From a checkpoint of a small image VAE.
Model: 64-pixel images, encoder arch resnet_bottleneck, encoder norm groupnorm, encoder widths [192, 288, 432, 640], decoder norm groupnorm, decoder widths [48, 96, 192, 192].
Data: trained on rendered landscapes of hills, water and sky, 145000 training examples, 7.3 epochs.
Rows from block 8 of the encoder of a small image VAE, named by matrix and row number. Rows with one number belong to one channel. Each number is 128 + 24 x the weight over its row's rms, rounded and kept within 0 to 255. All counts start at 0. Numbers have three digits each.
Before each channel's rows are labels from the 100 images, of 14976, where the channel reaches its highest value: "responds to" is what is common among them. Only what is clearly more common there than usual is listed. The data: rendered landscapes of hills, water and sky.
# convs1: 3x3 conv (encoder.blocks.8.convs.1.weight, 160x160x3x3, each kernel summed), inputs 54-107
# convs2: expand pointwise conv (encoder.blocks.8.convs.2.weight, 640x160x1x1, transposed), outputs 64-127

responds to: sun or moon in view
convs1.151:123102174175129094116125129102135093116112150153082115158130120138141156132117135106146157154142129127141135190126138151154160178084125162144162130152169152170142
convs2.151:158106156100127110128121105136121110136088114115131132120092142148126067129113133116120154125155186108128168128137136124123139123103091112142106102132175129134140117117088128172127130126100118

responds to: night; green hills
convs1.114:126117139115124164097143143126138131120109091178094113103088120164080157107124134118108138164119130096163134106127085110145154120124137146153123125094109069155152
convs2.114:140137100151101106089104104112104099080123101101117122117142119117117144128112113126137060131072111184134097123144149125133128207131120102121126110122133137118099095086133135130125112111109144

responds to: noon
convs1.82:123141115119144152134127127125129140138089148142099110140120141154141117103141117131143089141106134123138108127142153142132153121075080073146135132126154106126138
convs2.82:098114139105128106113115110128101118143097113124157140135200141138135128144132156136118200140168150119126108143093110138123149127138144178148150134152131134149119159137130141149163158119098151

responds to: sun or moon in view; night
convs1.16:105102131098105126084111120115112133124137068129100128115141115110126128104093137114120148128153123106144132151141133120117156077131152103120087106119122093114149
convs2.16:128132114141121104121106121128133119140132124128121130115128164140126121134129119135149153135112130194145148129152138145133122135108140161126160124125100136123117146137132143132073169155098131

responds to: sun or moon in view; sunset
convs1.8:139113129138169122098147117178132144139126135109146136169200149109162108082164151114141106107118133133124119099158122135120102120179123109156097141144123184141157
convs2.8:196132153130130144143137135124134138122128136135142132135096091153128115132110147127127118148134134088126133138134128126123119147045101114140100130107141130136128146132151121091060098108121146

responds to: sun or moon in view
convs1.83:099116128142161169174132131118175150134100143157166138125131159129137157136124134140125121097125116096135120116133184118080112150125116090117200119128117156136095
convs2.83:111126121125141139128133152157158152187133158164119136119166130097139152133135108144148163134104199167147134140123175158130123166135150165123169130147104153127150150125093170132090130152110144

responds to: terraced slopes; sun or moon in view
convs1.135:122136083127139098105108115121088116173156184145117061139128142150128098090130110135088110128117108112116105095126129119103169120166151152170146127118121121118138
convs2.135:085145152107124124126137125120126114174128125119137128137120095123114119137177145121122112138123142255111131138101101150109137177132127106130129168116088117132151157124140108116127171122135139

responds to: desert dunes
convs1.138:153204120077146151090147080117135075125127082113117133145156080122139107144131094099126141125077099179151139128111105090096140106125104123136121154143148146140157
convs2.138:155170140153141140124157141156134148139146135134127127131160122076124100125097128126121134127111098033132100123171137124131137134101145109133135122158153131127117114091125129078095138146113135

responds to: sunset
convs1.50:110128138160136085141121118110099105132130124103180141148129102108110107124126123142126096127136135129151143096095079118142086136137118125131088134107127107129136
convs2.50:132154174162151154139149160143152151143099155155122121144116130104120118126130132123121130130110176140114135124083107125125154084069121113131109123107088118122114126114152116078141098125128130

responds to: clouds; overcast; dark volcanic rock
convs1.37:141121108179157092109134107099124092145113133088135126135108108117096112110084139174112148121132141171130152147140059140136147140160190120174150115133139132137162
convs2.37:119085085091097100097101091096104093090145097102142084147138042121094125118140180076072056154069080135063092115052041074054162077059132091116072178066130075120082175087073020050103133105083153

responds to: fog; sun or moon in view
convs1.38:126143108129130120134135152144109117130114127138165155142120118105132104130115138135096137181137091105127148129093143125136103074148090157105046134119122135088146
convs2.38:140109145123130121161129130121134134122137136135126120123132073125120094119120133110107129132119131108125100124105134128111129124121098110124108118130084125126130144141071124147133134137113133

responds to: sun or moon in view; night
convs1.150:133113144137127118126152092139131156116100116147115120114139149144127169147088133154139138077176131129100072160121145117104133119131139146125187133163133165161094
convs2.150:103124094123120135124146131132125141157089134135143145143131162185138137148142144137151132150136182123150158149160147129146149170211176134146127145132202143142157149142112139147164133124103143

responds to: purple alien crags; sun or moon in view
convs1.22:091150161143106118154115106137130147123135132127129145148116125129083130090142173101122137145169143152145156179110096166122136166066122123114139146148111129130109
convs2.22:134147138120132129110137129104126112083176117117138129157200146133134163131144131135125097125129091110115146122123121138138111137140130139133149134140140126133139127170132129116052143152148134

responds to: desert dunes
convs1.123:133114149105132139152102113120123113109120142158124143132136144101106137149100111114120128108131087103146104100090099121124126094091101117106087119092126082124112
convs2.123:107145161163120102155138130133125136185091129132119127125095147121121093122152109132135173093079091057127190128159105110130136092155098121112147105085132122122100093120149120140185123096163093

responds to: overcast
convs1.10:123090076101152137140098124131123151089127103146132110100153139094124108119133125104105085130145102132128136146110144155123137086093119105121148142135149124142130
convs2.10:162093153142154156139144140130154139116070150158136131136157134155133152133096135132122151131119144049119162134149116127120137126124126165132141123139105122135154140142146128143146117119107133

responds to: noon
convs1.155:091131113169131086090099147147164127124102152129142194121152132135109154105133100099102122142097158118153132200131124107113112143100096140140136129130108143073099
convs2.155:128142136160167108083092120122138111140091119120109106128127102127117111110093105116102109108098155131114196107108119121124105146210113094118118092125095115115122113139137115136142105146159133

responds to: sunset; sun or moon in view
convs1.36:120132127191114060108163109124075110122126104138135135148115108105112149126126137141178168137130144182137184164113096114183138162151140135170143135109134142151140
convs2.36:108164146155139142107134147121147140112159146143100124091119154132137116115102102110137140099129175115142098118115149113138142148213184115112111114108091134115160093133092136142174111105128111

responds to: fog; green hills
convs1.65:138146154135068135125099166138162134117137085138119133130096135111106130224119152123179086112097098105134128070146165122089102091135094102096114134071126117109107
convs2.65:089116195139126154129137145141131141093131137146122135149099111106129169138169118149143137131103080144127134131157085139140154105137111123119162147117119117132150121142179117099113075157141131

responds to: sun or moon in view
convs1.17:132180142152140105174139068143115142165119117124166182138197122131159121140124119091106148147119154148111129143111096169167109142136142150121112077130112114177122
convs2.17:151152139145166139123133136130161137103097146149141139148197136131130108145133145138144133135132142012128163140163149147139155138150103128144139153156169137141137131145154137166095167122137145

responds to: sunset
convs1.49:099127115132145166154149145113148087150158122130133160148149143108120099171121124125136117151118120114109108129120112144142145146132126099166125142104144127138134
convs2.49:076130172121115128160122122104114115149174123127144104120122117187102136121078174092064149153067096149082154122076080099083103102071079157141057129103092088120128157124103077097130131092113122

responds to: sun or moon in view
convs1.31:130119127182124086118170118125112164129132117109156139151120145112137125114118129146111161172114177140123134137102104085156114167192109162185112122123140093132150
convs2.31:161119119097153139128115136117146126111040129129112118112133079139122105122124104123144164117136165046132164126100139127131158185167147086115130115125176130116118123148102134166131170120116132

responds to: dark volcanic rock
convs1.70:142134122114124134117122137157096134111168125135101123125094103117101165156097155141157139138162120126153100078109101084084146161133118137111143109109123090129090
convs2.70:091092112092108119114139121122110128108106122113131137136118135107126118133169132130148138121074120133136177136172123128130162126119101105126133131090166134132119133131088121144136144107139119

responds to: night; sun or moon in view
convs1.75:131115141105166139108145125088108107118112113115120125138115126155135108112133119117154157108124096127144078105133119132116146092072146147086156140148141130160119
convs2.75:096103097105131116082110108156109109097107110113124125133146161175123151130110121132135135109140098067123118124168116126132149132100158104123133123117162120123150110092095124104188148138139112

responds to: overcast; green hills
convs1.87:162153134130091094100094135091153143148148165125135091115074116132120139112148080066154138114111105141100090159119114106109160178147158172097120112146115129126122
convs2.87:083100109122130133126123114105128113124163118124127123136159101101126126111126115119086104108150135123120119117135100124100121107130110110119127090126111122129185113132145129111107105082167099

responds to: sun or moon in view
convs1.96:140112112103116104130114175116148148121139130133096101136106105141139188117172111141136099080113129141137094131121117099112137180085136096140154107115164120145092
convs2.96:130162155153177146154156148134159158163120157161121118147141104097128135113142126128117117142115109120129163115100126130125109103109112122121128141147161128121160145174111122161125116171140117

responds to: noon; fog; desert dunes
convs1.41:139108141110144126135109159100158107124121120100175168115128119123159122102123076138141105115113129109151139132108178095150146157114131156125144111133129118135140
convs2.41:130133151142098133123131120117114109106136117122139128122134152137138121136145146133122096150135147179129160136070141133118116144118125156146113144144099129136104141143133135099147080123096136

responds to: dark volcanic rock; overcast
convs1.51:128114082147087114159121122143150161124118149086170110106159089114116114087122147126113112133129142162147163144119137096107097114116078148185082106128136109082134
convs2.51:114108104143110119134130127123104133095183120121122128131103175123131159128131130127141117135093171194138153129099124101135141138088096147118098155093132124135081130097169108133060095146157122

responds to: noon
convs1.146:122104117157159131107131156114122140133103105156108104127081155127150155135163144101144113123144151111126175174122108106152132166122137123089156129141168136146125
convs2.146:114141109139149119138121126104140132159182131133118124098085108123127079126090119114134112133100145144129105132106136128135137119148159112131116116130091124120131110131115140095090148112059123

responds to: overcast
convs1.62:143142154152154134114152135131076119156155105117104132141123106155117120135117088135132131104099166158117074097093090101086090118140113135128143094140137125133117
convs2.62:189122150162148140130176146136141144098187145145134131132133127155142137133126133129135140118111121090122175133168141126136125121142105137134128130128153126128134119139091126151095135131153120

responds to: noon; fog; green hills
convs1.20:150159153157118186099109146125133164131109112105120094133095103135123136109116104130140092133124121122111103128126168129076095079102081121101119113118090117094126
convs2.20:150148142129135128161138135149138129164176137142133132139121122118131162133143139129138140131118114215130137132110122118137137155157174137128132149122108135133174138138191124147175137153179141

responds to: noon; fog
convs1.110:128098169160113135124128133096134174131108138115104090130097091148148145073105095098156107086141111139129061165099130128086175155116137144118076119136106124101121
convs2.110:113128143105144122109125115118125124155102125127111118128107102101144121118158121119131126145070113073130151126114119126128124157137163065113118140103152139116063132121099114184125108116105118

responds to: fog; night; sun or moon in view
convs1.25:154153162161137094087114151130115090181161160115122103170130116177126138111118133123125145157145129148118153135153119106119124152106130139144150073176171106132136
convs2.25:143142109150166146126151149143146159156197152146131134128129124105149176140123126133141172137150142088139116137127150147146120092124084152137143141142147135135166135138118136135056139147109115

responds to: sunset; snowy peaks; red mesas
convs1.109:082123150132145116194114159136166127120096151112118142126167124147101126122135186131119134139126159162166151176122082095134101148168100074136139161139117166107099
convs2.109:106108145114100118138124120129116123116135123123116120112155132151109070116073114118117122100179109201123126116132103107105067151108130146120126100107078114111158107083172136123120104123119071

responds to: sun or moon in view; night
convs1.159:128132146109108118140096131144128127147128135115131110118099159130092172145203125106129117136142134141126145165096102105138097118082145154108144146140098162116100
convs2.159:079122118116120124129111108135120114150155115130122120122127106162113197119115120114107143119134131078108108119088113113110091101153092136117102105131105112121157119130148116040121114107159113

responds to: snowy peaks
convs1.133:136152137127167151151133124162115091151128093151118087137141154152149128147129178174150141161129146128154129119130134061120136096130128119088157113121138177168108
convs2.133:199111126149115142149129143101147144151120141144115127125062100058137086119109106135125180119134126196113105113069120135128108098102116172123141109144112123122089128150168149132041094133089105

responds to: sunset; fog
convs1.125:116117142133125152166120138110175134115090082106133150122177170136171106090142104085143135086120163129140112110140146133143116134129135094106081092120125116158143
convs2.125:159153147122165175157158165177158161165106163159132139139150137143134153138141128139145175126163136106137175138140139142137130132144126134130140136133116137134156135134160143111139118116131118

responds to: fog; green hills
convs1.156:132113104114154146096107084157130097144146119097122114123044146157098104135128088140141153124121129106136128150096112123133138103095129130096155128126144132143110
convs2.156:135138132142121122126128123121125118143121118119121120099107117105119112122112119122123121106132080081124097120121115122129098092115124157123144105134095116117086106120117134168152116120113104

responds to: sun or moon in view; night
convs1.98:104148154138119131064136151173122149144089114129108132157150132134115123158118140131157179119142112100134173150104160104141126111095165152147119117166164138152114
convs2.98:040157171157132132145135130129129119226095128136140118143111126140129102126091142129103165133107148133118069129135117120116119137162159118132123140159091115133110132110107108100112148127097136

responds to: sunset; sun or moon in view
convs1.89:122139083111139118120124128095108130118113136106121164135122140169131108118133145119144145156134147076125148129122147130118098146099155118090128121126129106092083
convs2.89:144091144153133130110139137170136142139130135136118122123059115168126084109094108125113119112173105137129149114124128112116144155123108144120116090121078128124162126101146131140142127137109133

responds to: clouds; night
convs1.90:111160150107083156158154105112142088146146113132116139191140104112163131105131104125106123155148161139143113155131117106132133127137116127110102135145091116139150
convs2.90:148127130119144133124136132131136124121118124122102122097097148107133125109122089119139114095106127148143136111168167136138116095160138102111140085123147139110102090151125157175144130124106099

responds to: sun or moon in view; sunset
convs1.126:142143111129130123161114152144146115127186157146127107132156135149125139071194103117142147128103141130107116147109156185140145100134139092142156130129109146137135
convs2.126:043108107124119127096110107108102108093142106103110116131104120163127119110097101131111145109164110095122141107147132119120130086168081103115117092127096125116094086115130134107116096102118120

responds to: overcast; snowy peaks
convs1.94:122073136131145099171114098136130131129144127146149129099143112092147128169128136120130096106096120152136095075127065150148134117077087114089133144119105141118113
convs2.94:049155130085150127124127129133140128135101128131132125127146097111130102131148144124132151139124173009131085135109145137127125158186127118135133149125077130126167137121170131120120142149166144

responds to: sun or moon in view; night
convs1.7:131121130158132104118173134159139117127068099166178158149189142098145128125116125137135092113103136147094141131126150120132128149161160131206149114145161164138147
convs2.7:127126115150097116118132136135112136151126127114106113098160124160129099120123110108129125128105134135122184120130126119132140164105124089118096116106181119111132117124063113112127108119134117

responds to: sunset
convs1.108:140151163196140097135118141165108132145108131143126153155178148136100133129164138154144144130142141156116176172162134116135091100156127120122153134128081161130129
convs2.108:136107122127130102098128096131111110127162105111127143115130143131138142132127118132148196119088128143161125144216152109144118112159129121129121104095050148134122101102120141083158090093116100

responds to: purple alien crags; sun or moon in view
convs1.29:149114115165146118152175123162118087118148134194070119161174114141141158116125121079091153089082113143137135112166104148113114130154134150137128166134146123123130
convs2.29:124133113148110134121125133162119136122113137135130129123192120107124177135124126125134058128142142120123114138132131128122116118130150126128131152153155123134087147099119115148087139103125116

responds to: sunset; sun or moon in view
convs1.21:106143153157162134117128091109128119154164139115163159108131141127116177115100125139139120196141125112142085158129099127150130155156140129148181140148128122137102
convs2.21:178110108128143128127127116143131125153106126140136133144212131151150129128093131131131141139154161085141102132138142124121152156168143133131132133142120140138130125115145129134135112106136140

responds to: noon
convs1.78:132126150136170107133137128144102133112153058116116103087114106160123100123137099112134109093084095123119093130076144111098148099083103113103121122128117098120089
convs2.78:137156142166122138123144149146133149157159145144136143125133145135151126142134133134149128140127109081149179144138157131140105122193149149142143126146153145139144135135112156068179164135126117

responds to: sunset; sun or moon in view
convs1.48:104146131148103102081180125117103152131096123112198143138160101140146119107135082143134109128148136126110137156105154158131106133166124120140091104159091125105143
convs2.48:088124153139121132145124142139135139116179140131131136139105146172155176127111139125119184168108121145146135137102153128133169098158087115131102138121116155137092158176084134167144143161147163